config = dict(
    model='text-conditioned image diffusion model',
    dataset='simulated telescope pictures of galaxies',
    train_examples=97500,
    image_size=32,
    grayscale=True,
    horizontal_flip=False,
    conditioning='text',
    arch='dit',
    objective='epsilon',
    cond_dim=256,
    tokenizer='word',
    vocab_size=28,
    text_encoder_width=256,
    text_encoder_layers=6,
    text_encoder_norm='layernorm',
    text_encoder_norm_position='pre',
    text_encoder_activation='gelu',
    text_encoder_mlp_ratio=2,
    text_encoder_head_dim=16,
    text_encoder_fused_qkv=True,
    text_encoder_bias='none',
    text_encoder_qk_norm=True,
    text_encoder_parallel_block=False,
    text_encoder_inner_norm=False,
    text_encoder_moe='expert_choice',
    text_encoder_num_experts=32,
    text_encoder_moe_every=2,
    text_encoder_expert_mlp_ratio=0.25,
    text_encoder_experts_per_token=1,
    text_encoder_shared_expert=False,
    text_encoder_positions='learned',
    cond_dropout=0.1,
    norm='rmsnorm',
    activation='gelu',
    mlp_ratio=4,
    head_dim=48,
    fused_qkv=True,
    qk_norm=False,
    inner_norm=False,
    moe='soft',
    num_experts=8,
    moe_every=2,
    expert_mlp_ratio=1,
    slots_per_expert=1,
    shared_expert=False,
    patch_size=[4, 4],
    layers=6,
    width=128,
    positions='sincos',
    residual_init='none',
    optimizer='muon',
    muon_scale='match_rms_adamw',
    lr=0.0016,
    momentum=0.95,
    nesterov=True,
    orthogonalizer='newton_schulz_5',
    adamw_lr_other_params=0.0022,
    grad_clip=1.0,
    steps=8700,
    batch_size=512,
    epochs=45.7,
    lr_schedule='step',
    warmup_steps=430,
    weight_decay=0.0,
    adamw_weight_decay_other_params=0.05,
)
Rows from block 3 of the text encoder of a small text-conditioned image diffusion model, named by matrix and row number. Rows with one number within an expert belong to one neuron, the router's apart. Each number is 128 + 24 x the weight over its row's rms, rounded and kept within 0 to 255. All counts start at 0. Numbers have three digits each.
After each expert's rows are labels from the 100 texts, of 14848, where the router gives the expert most weight on average: "fires on" is the input token at the peak. Only what is clearly more common there than usual is listed. The data: simulated telescope pictures of galaxies. In brackets: how many of the 100.
# router: router (text_encoder.blocks.3.mlp.router.weight, 32x256, trained with AdamW), inputs 0-85
# up: expert up (text_encoder.blocks.3.mlp.up, 32x64x256), inputs 0-85
# down: expert down (text_encoder.blocks.3.mlp.down, 32x256x64, transposed), outputs 0-85

# expert 3
router.3:108119150166128139100119154106136120116090122132138119167119104175141159103094105135113117136145105126126127134123121155157152165096118142139141105152152117132165162118132138128160167098104114155105110136087117115160139164095162132165145140140163119132083161
up.0:126154129089145157166133123131146083168146121091144135152115139117147148115112099096116115119130161186118137155151144148124145169118133155138118142122129143171127131147112113091140112129109127098103148126133097093120148134111148083142140141107137175121157138
down.0:126090119168138119099133145134115171095112134167120100091153113116114108117124165146137151133129091067137116102080113117151106111148137073119119121138129118097141134124152146178112138120136132150132130129108157178119139154155116166104110117147131093141084119
up.1:155137137117159145114093090079129133104143134159156123123111115138113131110112162162149133125098135129115100105132161149147144121097136131086132115117131114119152135121128135108146108101104129119122156129112114147171132122086129103104145130153124123165105115
down.1:113141133134087097137163171144146133155136121081129130119153119152150141134130087121119121122157143114121134135149111083134097147157094096179119143166134144128127118145155138122109141132156072122129102126098104124090124138153133139138082090095120107106143149
up.2:136113115080110104065116119121185134120100183132158147157108116124138116140130147145139142124106128128134172139097093128126144139123144105101153155132180158154125118078153089131133151114152110137139163144145149132101133124127123163109135100105131133179137123
down.2:110136138153141150153115131141070120140128108141108098101162119145153143108121098112114116110150128140136091138173145127136116126137096132159113118137059099130121121165107155139133116159101125144103098077104115111148119116147143108165153150161129126100107131
up.3:081126063096106069121081119126099166128157114160126145156110088109083107123113154126124117136137070129151135112150121161160101143140142154102142113113135130141118184111129147142103149143124119101129114043182079155153153187136175130140131189145165127143113124
down.3:184157157149162150109177146101145080133108132111132122095182168129127142118117103136162155157084145119116142124119137116075162124138105111155137124147148132106169115145126099130154144109155144152149157205100157120137093099111116107137116095100095113098159137
up.4:083120131101106105150139120123140122186080154147135099133100118119108104093119096153144141141105118133134154112136107138104153125140110128117139082088085153123188171124114120121118115145108104104132162137182110156136107111099164124152152094155104134142106118
down.4:145121142130129129077143143134130142115151119092103148156112126119149165150097164128132131134165090104113097161098155130141113129084096138156140121127120142136076106119121167133154115151155107148139110110108159116125151187165084141142113137137173177115149139
fires on: "star" (100)

# expert 31
router.31:101118113147148125161132096108177127110075109135149110114149106108112113137089144117131140114097131148052123150119163143103131099144116144127122148147073148129129145146102120136115139132125149159100145091105156114137158130124089119115128102120108121121107145
up.0:141164143122175145148077109135164107160112109104075090174098138084143128126136137142117125102103159102187152142145114097153123087115079148102122128099150148122124091107130107108135126140164133106136125128147133144127145142120104120118153091151127145104135189
down.0:133078109120083111113162155123100144105159144137159160085172120173119129126116112108143122159146097162060118110128142131133112162145164111159122136162123136133119156124120155154127118123102126149115130134102132105115106107153159148136112162113131126161110071
up.1:146182129149147147074134113133126120156156087096154131093105163149127154173159117108111126115112141153146066155133126099153134107098161137092132144144115152099123138148138129097181153126161129141072123141130122135149139117169078111108132120106102121093157122
down.1:107095120116100122157094143140120139124124163141075131154141102112130123081101145133145116115149090104106165095124134137126124140177094121173137107127141114151123112108118134144090104112101113079176113128120116120109112123095193128164115127178133115170112142
up.2:153138112101150131106170127127111161117135172119151129146146147163152123132133111142138154141138122090138138086088141115154112127119163109180128137175120163127126118110173076120122130134119133120126154139113101136110145113118159106121131116138167115100148173
down.2:114116138142105126155082109117146091143129091132127135092108106110127137127132158134129097123108149183089138174172109147121157118136078132086125131079129100138129150130083181128134124111145125153119107130131173120138099150123100150148117142112095132167083104
up.3:129103112098104099112102152161146169179114158113173136139100080133137149102115158122091168106188121098119114108125111156164108145131146134133086124150159143171158143099098176111131120088106080144118136112075119151124132156101094132126113136111162081126126075
down.3:153125172135164106124149166158153173133137143148149167165131116115108141138108167110138116098128127122150115086123120089151140162108141099097102095131145119126159129159111115134154118125110144143072090121139084139155103114107142122130121146146121114113122111
up.4:157153098140116110128149102164092126068109156116101105098102175169091164162217141110122127176094104144146141140141161093134103100168143105108079139115139137134097138105176153117100136152140127153171139132121134139128139136135105125090104140132155140127125147
down.4:108093135123131120135102146066156133179143073146150156149148081084144069095057132138139126088160144135106111126124115173111146138089107130117175141139100114118147125131099110126137113121105150124085116118122117122109106118128125128140149110112089130115122134
fires on: "star" (100)

# expert 24
router.24:117150164138117118143091121135114136114161141102122075107114102113165189144116165171143104087105114165099126099138120185145114116093155134129139120046151119131096134139140120128153132161112125128128121139149132095129154132109120120116142170130137107155126157
up.0:184093121085106115085103066133109176118166072101141146129125138105113128130131110099135143098160096143117129090145156144130118123122092133142114133111146133097103173108130132177137123108138124138110126140087133149182131148087122122112140164145141088059151163
down.0:079154118153159115175153161121152093137094173154112115127142137137143108129143146161140117148097147116148128163112127099117132120133161119117143137141125120146138085146120142071118129132134126126136107130181134116086126110173125146135097083110157167183109078
up.1:109141157183091123145165122112148142110125124121147122098145157124136110109127111125164124117127134152103120161123106124097161162145136145104086129156104125116111117129125166137158131118142147161116090107123122128127112145133112114132124114118137135126139116
down.1:148139081134195157129116135147071130112136133109140154156105116115134131145096121155129136129135115110143123093150152138131129081110101143140132133109137174173129120111098114125111110108108118133127158177140152153141142119089158151131122122126113169104107146
up.2:073111176084101100143104091129153130127106116111160147138102156126135113142131116102089158095116140104094092167137098110135123137172086098115175099124115082092168124164095146126112122137145106132111161121142166136114131169156120130150128143123112152149132118
down.2:185128065155148154074152183147070109125175120148059129106187093143132123111100141151164095159146103134165145094121150128129132107095158170138106152119139167167090136114170099149125152128121159129142120128136086113141100082104143105104153124141136110087137140
up.3:084128129100123132117175197115114113193129153119137144154121100119147121113103146115148111110115166119148135129153130165138104131118106122109130106111155089121163161098126161151092118134100096128122101133150109125123136126143125130130113174138100156152077120
down.3:175104108172137151132095068142142138070122088142101111098134165142103119145141112135103142155151098128110113131106127071135150142157153114159132156144108173132094086154125100121151156109153161110123141121093141131143124140130150124137128073108155136113190150
up.4:151120098139097087111128103127088133138123106164148118127115132148131141137143149090084149128150180125147124120127148100133104122169175142116143127116143132129161111097139099143128130127080127123147144131103139145128109128138108096116099182137139133115092112
down.4:103141167131148161138124166125154104115117170087125140138163143109106110116101115149173107123107086138108133147141126164137125137086096111147123135136116145131107138150116151118126130131179134131120110131147122116133152124133150167139140079116137134161129133
fires on: "<end>" (100)

# expert 17
router.17:122104117152117099149182143130085130104091143093102162102194150116118096120134124161149144105148150075089150115143168156154094138118157151146098070132126103135157120149093118113104118153122143124148108103135145124154145121152146158156125174162129118147151119
up.0:146105142124096142120117119144157158143135139079150079152101159107116085150118136142137141119096131153153100142135140113148136104169123116090116098136144110109163166123126142115123160146139120093184126122082131128124159133115110130127164088133160122124122139
down.0:119142104137165098148164142114104115129122124166110175114140089149139160097148130122098118135174121116103161080129132124098128156104153155152145155141123131143100110144110125160142106123092142151085135152173136132114093126156156130150087159114102129141135121
up.1:095143105151101113115147189119187108133073149146120118106157141102129098102105127117101150173132159124092140144112104119129097119108141127143158151121133082147138105144087119120179116115099130105143099144153146104141132126141121137144094068143111072159144137
down.1:144137151132144149146093085137068144127160098134115154143105117131121152139141122137147101089127099134161140107136153170126145152155118139121100092132119173121122156115161160135074115159156115137127135106107113142092105134121137105101156175120151200105110141
up.2:163130111142073107154094126136116118130123162183105147112178122121106104119140155171111161163114126114139141121103143086116134101167160126133133124136124143107133135129106093146129089105139130144145161119123154164135141153126112123133135097141119113124139129
down.2:094127151113179139118152131108137162131128111082164130142090139132151143111139108098146084117154130124088098137139125172159120144115088111126104107132107113167139141131144166100131139156110150124128090149140110095134119121132145135120116152110144141157112126
up.3:087137149149164139117180107152149142096169101117130132098114164156169122138134111090124123123127117141137097145133147126092156142156141150115103132142145150150160120165108178153100145162136151117104119130126144116124101107146155110094125069145103132088165171
down.3:164125129110119111176080162117113117144094160132128137147135088099104137127127119145146121149147158120126163113118114158166116115088126144142118127108106072104093132123150101102152107105101108140154117128132123142134161134117102149151141188094156116190109093
up.4:143154074104120118124123089154134102105138116165113156129096132126127130129058156190102143112135127120109115129092124137113121121107108126149151122129146138124101099119139119134149143123128136133113155100093158111090137114124115213154136145093103131116136155
down.4:118090189139141106098128175098125146139117153099118098111143102110135127119177111080130114156123124130134137112173134121128148133136154107109116140157115104116150159139100115114120113145129131147146113134157102144139139156127157031120119101153154141129092104
fires on: "<end>" (100)

# expert 12
router.12:137092093113159120107106128132131133117153084110151095126120150075092185128139109105126152082114124142130109122167152159149097118152116137123134117158163168084141126166133147129157116077115146127127125136101179128116162139169115114139167169141156169121124165
up.0:074135125130109128137117109146116110123126088152149110153115128107148076144179128106113109181112120111152116143153143118119144131129174105131135155113145122151133124142127148129112135151114118136137115146147147103099085132108145176146158103127079141058118113
down.0:193107145135151120116118127092135116127152157073118121130125119117130157086089125138121139081120150155122158130119129151161140088157098181124098106127122116108151137129138109132161169114133130108136133111096138169176171119129107079106140151131178115187144139
up.1:120105117109092118121106138135150114085091101140203110156143085148103079137127162133140159111077138124174133174088127124144134107114181087089153131118125121167121134141133122112138142122128117123162161093103154131114145149126175126104144132149131146180128143
down.1:123124140124150107130145118110084135189159150103098162119148147099140192126145109118115101135172129129082120092159084111131137126145064174151101140138115133061148111123135170127124102124116147121101127158143121130124112121133100148143127140116143142108136127
up.2:111135112133115112183135132115112126088126091151062143084144101093144152121122126153127187116140089130115129137131160125126114127108109115130126123135119092089061157171135127127156144166104144117109127094103161122175108117129120133160107118100112152140115138
down.2:171123149126166158116114102130126167171139143076151126143109150149086123121140125134135150136142164163064109153115104139121157108122152124168166134159124149121126163103138173161119117150119125107098126114112120095113162095112143090182127152097114126128173147
up.3:111162105120098130088143176109113121161121157103130113124156131140121162107106118144145075156127195142139167134125133158123152134134129101144111138123149123164091166153129122124150177118125141136116118089147073099133149127115119152109132081093106144102132143
down.3:176083171104131137131105059103164148117164081104136160121093131107147110150131139126092184103147088136123098120116156134134166124093141164145146151144120137070146123121114153136147123153111118129102116116090141154139134094139151113168145193145108131078152181
up.4:114133115099131132151116120138110111166113080139098093190152145103150139105104122168080127119091151161147100117123135116106149111124109134180131127112188126142157153101146097102131141120097118138141164159145096106152119122180121131135136112146154157166118133
down.4:153146126168129142124137135125100161127148174150154137076097101172128109127187147116141132105180126080118123143127107127138134171124124118084109149108075129100127108180104126150103091108146133131140076107134127115110107145082144103093144180144126109083124114
fires on: "star" (100)

# expert 23
router.23:153139117135029110104182117152097152119135108163131122118126109123127131104091119112111138119126145117115138107095143149112097156126157121123133114122127158121116151166140158120156127164102166166131111143130169142152095164101107149128144054155140124154156166
up.0:087146109134105096136125112126102122153087157129146169104126094128107139143138138109148102132124091134170182153130087127140135098105122118148151114127166120145114108129096104102133128132147139157177155115155140146101093142071123179139107150069145110158106156
down.0:136129133119088127147114083141106149132107160139113166104099107196148099116160128165131110104147113139098138086103128118121106092154122095118131139132159102193141118114078149119118143136132129176146142135117134139156126123075125136137124148139109100181105137
up.1:122115113131149173117137161114161108110117166103148110123123121101099118105124134178116139142136154126143113102108135148145149121139129097136117141122141134138108095130150143115126120147142151144126138139178090092164176133128167152157139109106119145155164108
down.1:160139119121136111160138150105151140147132151123159141113155116124116156095113114104122129165127128101141091119110134114134125076129122098140120140159145162121112101142169165140106113162137140142130122142141069070122151121139162172164122121096128100151147125
up.2:127102139131137123141137169129127133109102112121123147169111131141102069113121125130152185097122111121119141137154111079103076149125149134205115090143121130103110128117166133150136136139127119119152132158120141101128114186125104102165091147149139124089115123
down.2:142130121129108120116131082154123119142144147146133122075131114136143187168128136117118079158156157119129102095110152162167154106121084119036135169114151120132133121145111117114142096145106139148107116119150120142124119069131153148084171108135099135168139134
up.3:119131132138126099139133133137127127122110167090171124133110135133150114116158103166173117183096042097155107119135128153125108161136171122152130140106145138120135127120125120106100124144103123107125109143151140115083113115103135095093113151144124151121142116
down.3:105109138089109144113119118112138108138111111188131108125130136133131133134108139073096163102145166154120131129136126136147146099122089143128096140176152165122165113134132147108182154087169101164125154094056112144158142127147122125170139106129109128137117133
up.4:128107120118116127103120123135110130150144111103158118096179141152159188080151130103134123094082178140146123162150158147126173154153140139115134120139120180117173107135127166145131168120140195108135138119116153135118153136140115127145073119135112139118174118
down.4:168170125161148119150113125137133126108126158115077136151074129080085066161136120159135133153148085125125130083106105114124083093102118128140099111104122092148085134113132076098106113149117068131115121127146105131134109126118155116125165129125149126126100150
fires on: "<end>" (100)

# expert 20
router.20:090115118109124167162077124132165093134124147156148110141081153125129204125127124122116123112130092161147127105157135134075134140122121152112114195106102147103125121123147149142150118106106131163149146145112126105111114132132095151090109136095126130114122119
up.0:151131091147143118141135103138099153118186141071083101156131162152095153118097111174110096120118106130159115115119157130146087115124128145192157162148154144126128091126107100128151127141138123115127160137088118138118165154125104150157072182126145136120124144
down.0:093123145109115145140130161099129126149085111186160156100121085131157103157165143079141142129132156130118153152148091130107166162121135105056124096115092133128129154139141162119112128112139131154150117103173131131153086070125143105107176080104143111137131122
up.1:102115105157118150130134107149141151186097121094126098130104141138069144116194114137144159140110119118119106109137135095159101131140189124097118130099120101123156116115128116125106126153101118088158100106117120158065140145167131130159127125130119159137135134
down.1:155152150123121093143130158117129115064143124166142149128148103119159118123073137117123118104117139141148151165110130159116172132110066141149123122147144140122117150139133138122143117112149140152115149150139101096169109108089146117088146158140119105127107125
up.2:169095142144106131125135110138116135143131158139103120106129136134114178093125096152110113155141139148140171143143106141113144127156116127129131113111096142134160144098115140126154094142130131102134141132136160135116115161100127148136116071140162128136121145
down.2:089170106140152129137095166107161137142127097120124144131123136125146082162129177129157130103130099104111104101117140115147147126082152130128124145134151136117109130152144114120104140116122133161145110116139100127123148093141132118116143186110106129136123105
up.3:064115152178117139148118137135142092137129106091101122084120132124121135144109129108140124124112144126118144171158121135153155148150114115128098148059136106121136123155108129120157157110119126071121086161150146092146136111134130128154101091141106167146142154
down.3:183136117085144135114137109111128147115138170165140136153129111124129134118155130135109139137143106146127108082110135127094100106089129140106138107194111136131120142089140130123111110143121140193163147083117109149106113151126112135080148134108135110119108115
up.4:134167126142107135126130126119104109117158100139156113143176157129134132105137126139148152126131146087113136124145123085134143162133119172130157126157159105110132150154159089118134161126118165147128130148143137150142127137128108104147133104125095155109170141
down.4:128101130121146113138121110149154134141095150126103151131078090124119110151115132122107100126142104150138125120124117196140113094113112079119077133105096145141116117109105149146121112122137098087151121095105103108110118121138142145118136151118170113142077113
fires on: "spiral" (100)

# expert 1
router.1:124119140150114093127104102101125159143151130166105126091143098119161150117107147165100133139118104123093113103144111147144133129140117108111112148128122117131096133147145119135157133131086162120150099166153114140106084117151173125156153150116092122166150108
up.0:105133071136088144124135148122148096144093143179128125114151125091122164117128145159105157169082121117126131097100142133150140151146143093095151154087110112150152127122150090122140112156102121140127133087151107155076120100147153156102135113108102146183102149
down.0:184107167127157093125147107128087147101170123115141134154111143153159094156129125096136094101171151127154123140139131115115125122109151171134122116160121145073110143144116171165127132119142126087131127191113145137178143171131117099172097109141140095097139124
up.1:160145135170132170104129084108125090152142117107092092081133154122127197154138108118069091143146183116122146140119145112152137133142134170105127153135150138121162136127092103107164092124094152133125089092127140169116145100193120139121146106115099127132148163
down.1:085106105081121066140154168127122172111109123156169152155133106120116061109137136120174183141109080129132118102113156122125098138128117076151140104096105143151099116145152166156099145122145098126129163155161123094144124180096141103155095139135153107126099101
up.2:079161122138147118105142166176109153137115120153114120175108125136123096139130152114107098125128157111135111085154137111073069133110159115138136139106172138156135148120109151135132122128100101135101117145146118128127081116105116155119137139135122133117108094
down.2:183107129129131112130135104088148116130133152090130129100131126136141174123103108147149152137135108137110115166107104124198179102142087122119123106160109118086134113127141079138129129158165130146154122148124125118151170140163120112125111131111124131129136160
up.3:114101161171134109093127148091132122108133139133142170093129109148137118159132100121133114147157146139140123119136137124077084120155137107079153100131132103085158138088073149158158124126083151120143084106145182120070113125150099121097162113109062117121108138
down.3:145148089081131155138153116169130122142142122119117093165123170086123134103115159116143140117119122128129139153158119123154161122124126137155087174148114157150106099147183085110096158126154128152088150154113076144160154148105152136160124147133176163101151134
up.4:163085148159184150137149159097143111110131129141136143127134161123163108129128125172139081139155133101123102104154153151106073136140134116140106091157134154092137153123092127171127092115102109130144116176148125128090105178139074119128157148129134121150126106
down.4:073161109108069095098114102163115124162138119123121130150106099106080153119120142095111171129121134148135132149111130097160165124119092124141153161116133101157118089144123128119149144168153156143088124097112127123156123088111157169117131115125121122123147162
fires on: "a" (100)

# expert 10
router.10:129137120130124138126150168166096127120072114135099153112112166160090113139122117147164158150127140158168156136141127109098152113117083096107133130136124148137108125161095209052143127141142149103154085129103116121137140129132108168129103136122099140106131104
up.0:122125119141136123136128116119147129099106140111125134139146111154137130131108130103122090141136167149121124124089145150128136142086120088128145155128099139158123148141117161110115168096124106129139154172112185117133111136114102140088123129120141115166136113
down.0:108147140116090102098097122130122131145129151141112075111119162122137123085134124181109142134104129122119098108171137111120156095173133152121107115114151100144142104126129098110138073158119150136092096135151064164121148119137143091179114147127089136095142133
up.1:157168080137085111117136149179119136150088128158116104125140148117077122147113162104126183174102141121149137130107120094129114096125153080127152206102120131152135133157160099134147128128155075143106110147137138130145115130138148166142119096117113112097114124
down.1:091104163124157132141095104097118117098147128116141158135104131155191138117142091152115079118188127118119106138160152133140128156134096117105108082130130115096132129110100170116105129125132170110161151118139111113103120110129122098132126158124136137165140145
up.2:117115076144107094145108126059150114164135147136107139132134127095112123127088125132120101138151091145103138125147105110122170152131096159130124097121103123134165135117113098116134089104106113147150133129155117125113132149093111152166165125106134143152124147
down.2:132129162100149146127133153174111152089123115112174130073110105166119145099154139135143160104109143136138142138118131152155089098113151104102122149127149134110135107150120132138101146160146135118125112106128151140135098091152157128092081138130114105129126126
up.3:143143146125128146128164161130099093131143101140053135161161100077107122134132140132094121133118168103131110142114153117091114130116102119184129142129121143148136098132108109147126086122113079141077100145135095147104109137141092159123151141115141149102099091
down.3:105106113146134120104099090112135150129108184119164085076105167158173135127112114132160094135107107152120152100167108148138144109149152126101132130127124103106133168109136124108118161123144174117196146110127181094158164114113138088123154118122126108132164151
up.4:146149136112097153105158114096109134182118176162124112132150139152124107128133085158094111168159148139099125137117086158104151131131144131108160151161102102153146123116097151120133104119152136112095129096157101154116128123131151125148128139157163111125137146
down.4:113099122137155087144100115171153126074149083103145122132115085103123136143110161111145156075085144123139149119155160127150091133125108143157109107103133152107117144144129101136111147147102131141168114150096163109141141129149131138101125133106104155126121101
fires on: "<end>" (100)

# expert 7
router.7:099150137120108143146152148109074073106150133169126086144135127110176093142107096146132131108126132133143128109109112086127128170087101111106149078109152115139104107151122144116121159100165119185106107090119159128121140123146121151135129157143110129153124122
up.0:128114199179177154157144096102144132133138119088083129118126171113126110122138116139132087101169121143087073144144104068119102122119060151119151101141120110078181100147105136134149103112113148121141087135096117165151110121163132113117109125139136090108165126
down.0:126127055089071061104094140154087121131117111149148117129117092158119164119118126151108180137084125115156146097143131149144153135143177111121104150107125135175055150117137120149120169138143141125096178128148135078106128118075117129145129126101130168138084138
up.1:092121121137105134127124138116179134126128107086147114165125093152142143118115129087138091099142154156125101152129151158133131145112109114165125121101156079179203115136119115115118126088097106133108130148121180106144114147119120165161151130107127130166126104
down.1:123158132109139143136127117139092124135139134176121148091132167086109093147118096179113157156096120101138128111116106118115122117143143147091118108133072168117074163130158141153141128165149143136153110101132104143145150100139132082115100138165140145103144150
up.2:111134092113112131163150142086116113143126157147142090146146090132117151113126178150144144168097130122143120111107091093110153147130117098129154162128125157144098104115175131087116146136113142108100131128143126120089097152139083186115107115114132151128118111
down.2:130099127161119137100112115120139170112149075106136145110119145186147141128159076132156163118167100151125144180123174133143138128134124120127100079120113095127147184118121112149136088126149107114157099129089137123156156082098154055125134138086112125160124128
up.3:137052143148132111102094105128115144083189152123145170115156131105115119101158098151142123111146128074127146073115161144115097112123163131137148119138127147111130124126114136149131128123111128170187167124124147138057129139164154127146158144113141147163110178
down.3:119171121096130145157178157147122111160077133132130056156098107147137115158098145128102126147090143191126103163166103139136161136133097117134154141129128108128099126137139147103115154147143112103076125101150126119166133138094113142108101113140121138084145094
up.4:146129138138145107116120109131177132163133087089159145150140135127138137149136114119144121109114163118165167104111131069117100135093131157096152161135149169105173123138124125091124115152108126133114115109139112112113132128115149150126128145166138135131134144
down.4:165167138195104102133116113139157095135104126110152151146151137114124153141153128114141100105138175142145144088127151087124122142136147129109118165124151158116185137109139109123129146134102184099104101144107110137079141155131137175125112128168157139158126143
fires on: "<end>" (100)

# expert 18
router.18:125105162123105141181128130163149122110057077105148130142113172144132128099111144127137107139105137139174136121142188153162170122141116108146112153115117155126141086184135125115122146155143107087098102117130132132165158159144146118154152104133150144159127094
up.0:102134144155163120110152139120134126136156114117121098145143119114100046145142144129136122078139118111107096148171120101168114137104133114102167090115104125106193103172100153093102111139120135147133101110113156156126091174113112091111187153126115122139139125
down.0:129138115100099108164103101138153136118131137129132142126124140123175195138119126131111139176136150145143162089118162135100142126164104140129102153108174112133080145078164097169179123149122132131117148146106111113133174099159129169121102099140121120120134125
up.1:120102091136099127163151130081136134153186148189117135161144123167096138137121096172094110139146143089128103111118128141125127150116095137152127136129138127091132145130138164139093146141150125117086116150165143148095136150131107161159091123101115126146155108
down.1:123140152106141156122116135188125116119073119068150114112111151133144104120136177109168145112088142198113136173116110146123137123137144111116116113100143143140140088129113101126162100114109131139177142115108120111138144133134173118100128127145154145109094125
up.2:191119152084136122125122105098131116169092124122152090150147077125138168084141144182156114124110135148140157127119117135117130142135137158078147136138111139170087132103111096095107105118158119116115148133126115119113150153160139118144170167153127138106107101
down.2:070143111141139110136152150156108141055120133133094146122118140137139095150159111117121108129113149140105098111124184110131136118116108088183120106142164127124141137132138158161144158142094151136166105110137145143124095092108110123086096103081128125182159165
up.3:153121120129140171078170142086145100117131090136106110095146113131147139101118142117131121133156142134121130145117085117143152091126120089131163104097093110130135101113165130159088111116139128128114133164115110143133161122101108098130166106127135114092152109
down.3:125139149131124103138104150154093168126110168143157150163085144171086100146164094116142082114104119121171093128132157158128105158102145148168100138171144125143127139159091115099154155108117093098157127120136141117113115147137114120146093115127113166145109154
up.4:134150115115181111101179129146113117113140141127141144147118135080160141102143102138164165139116116141134122117124122142082127154119145103112144108179136153123059135120170126114169135141105117113100109101193108119121135119128142154122154113093130132116126148
down.4:146124130144132097096165147123111100150165145138135130132108152114145144089105127121125131167115061131124135119152111125074160130101137123118150109152145186146101121129148096074150098144120127137093109112170121119121089105124150142136137172098144141111132159
fires on: "disc" (100)

# expert 6
router.6:149156138100157097169068120122131153144128109116102125142154156137108076155168151140113142154136136090158124112119136140097145133122132155111105134109157109102127105134123136148132117120139032103127149104122116122140120122156189126126091189154134124065125099
up.0:139087100110133161125154116120128118150110134079124127127138127107151160104095112107113121089088155141154129096147117155119127163129159135110131157115104137111164140120088127095140172127120100120107144112126125131152098114120122158129077150138137125158125135
down.0:115096155115098116082164085139103132116057151076141160147141108128147163097115127162148120125118164157133134082162133174149136159099119129084127155149107109094104131146101148101115145142110142111171124093134159134124152119104093103165103139167132137165133114
up.1:100108127126117135085185162129115135146099142148111156126085129079165123103093149108167138101100141125131134154123141142107076135103122117112148126158108139139131111141131142131092132078154124135111105138099109132146180128129156152112163105102084102122106139
down.1:103091098124161111070189151125100153104081119136140134138135087143140098121101162102139130147130095072176156153131130167154119135121124135131127103129104163151112131070103155151090134108166127136120121145109095118125150100155121151099145097099095140141127151
up.2:122105117120110148124114144144124153119154106104129097099149127108146160140096136135093067143127161127133092171152128180129124106129093125159122131122130088148108137149101136154109117100127123163108105102137118129128157132103090111144113176131137141148109078
down.2:149149133153157093113145104114117112149118144157119150166116141148123112098149134132145177105117104125138165071090139073137111152133163136088116122137136172115137115104140130102138161152130128081153152137120139141122107137139169149106137078128114109110141182
up.3:116104100102168133107117103135172145124117138089178118131096117129166099135117129102102121150150080106102097146157115099116127091106143121147168113130148156130143109150101102100130090123097101196184108086153180161127147092105168089135158133103138110142119147
down.3:119141116124110124129146133159087129124149151135080100078143138141093158132097143151122106070150147139160166136095139113133141154152059122136109130124120137121117143118135143113110152112166158116117128173164134133136136145172120146147096126146128144125114110
up.4:138131145145152102129118112115073069093144108144088150114138149118121188146138149133151116123145117102141108135148126104113127065152090108148139127154116141130087096144163115134116113097158122150114130153113154137131121181164098163153109136113148114149147125
down.4:121136115117105142113123152124178187172144143106165112133114116133125080107120116131118155132127138174114125141091141158140133192108167152116114141098140107133149128120105130140157120157107136106126127101146099123148153082105180108126101112135099154111112131
fires on: "<end>" (100)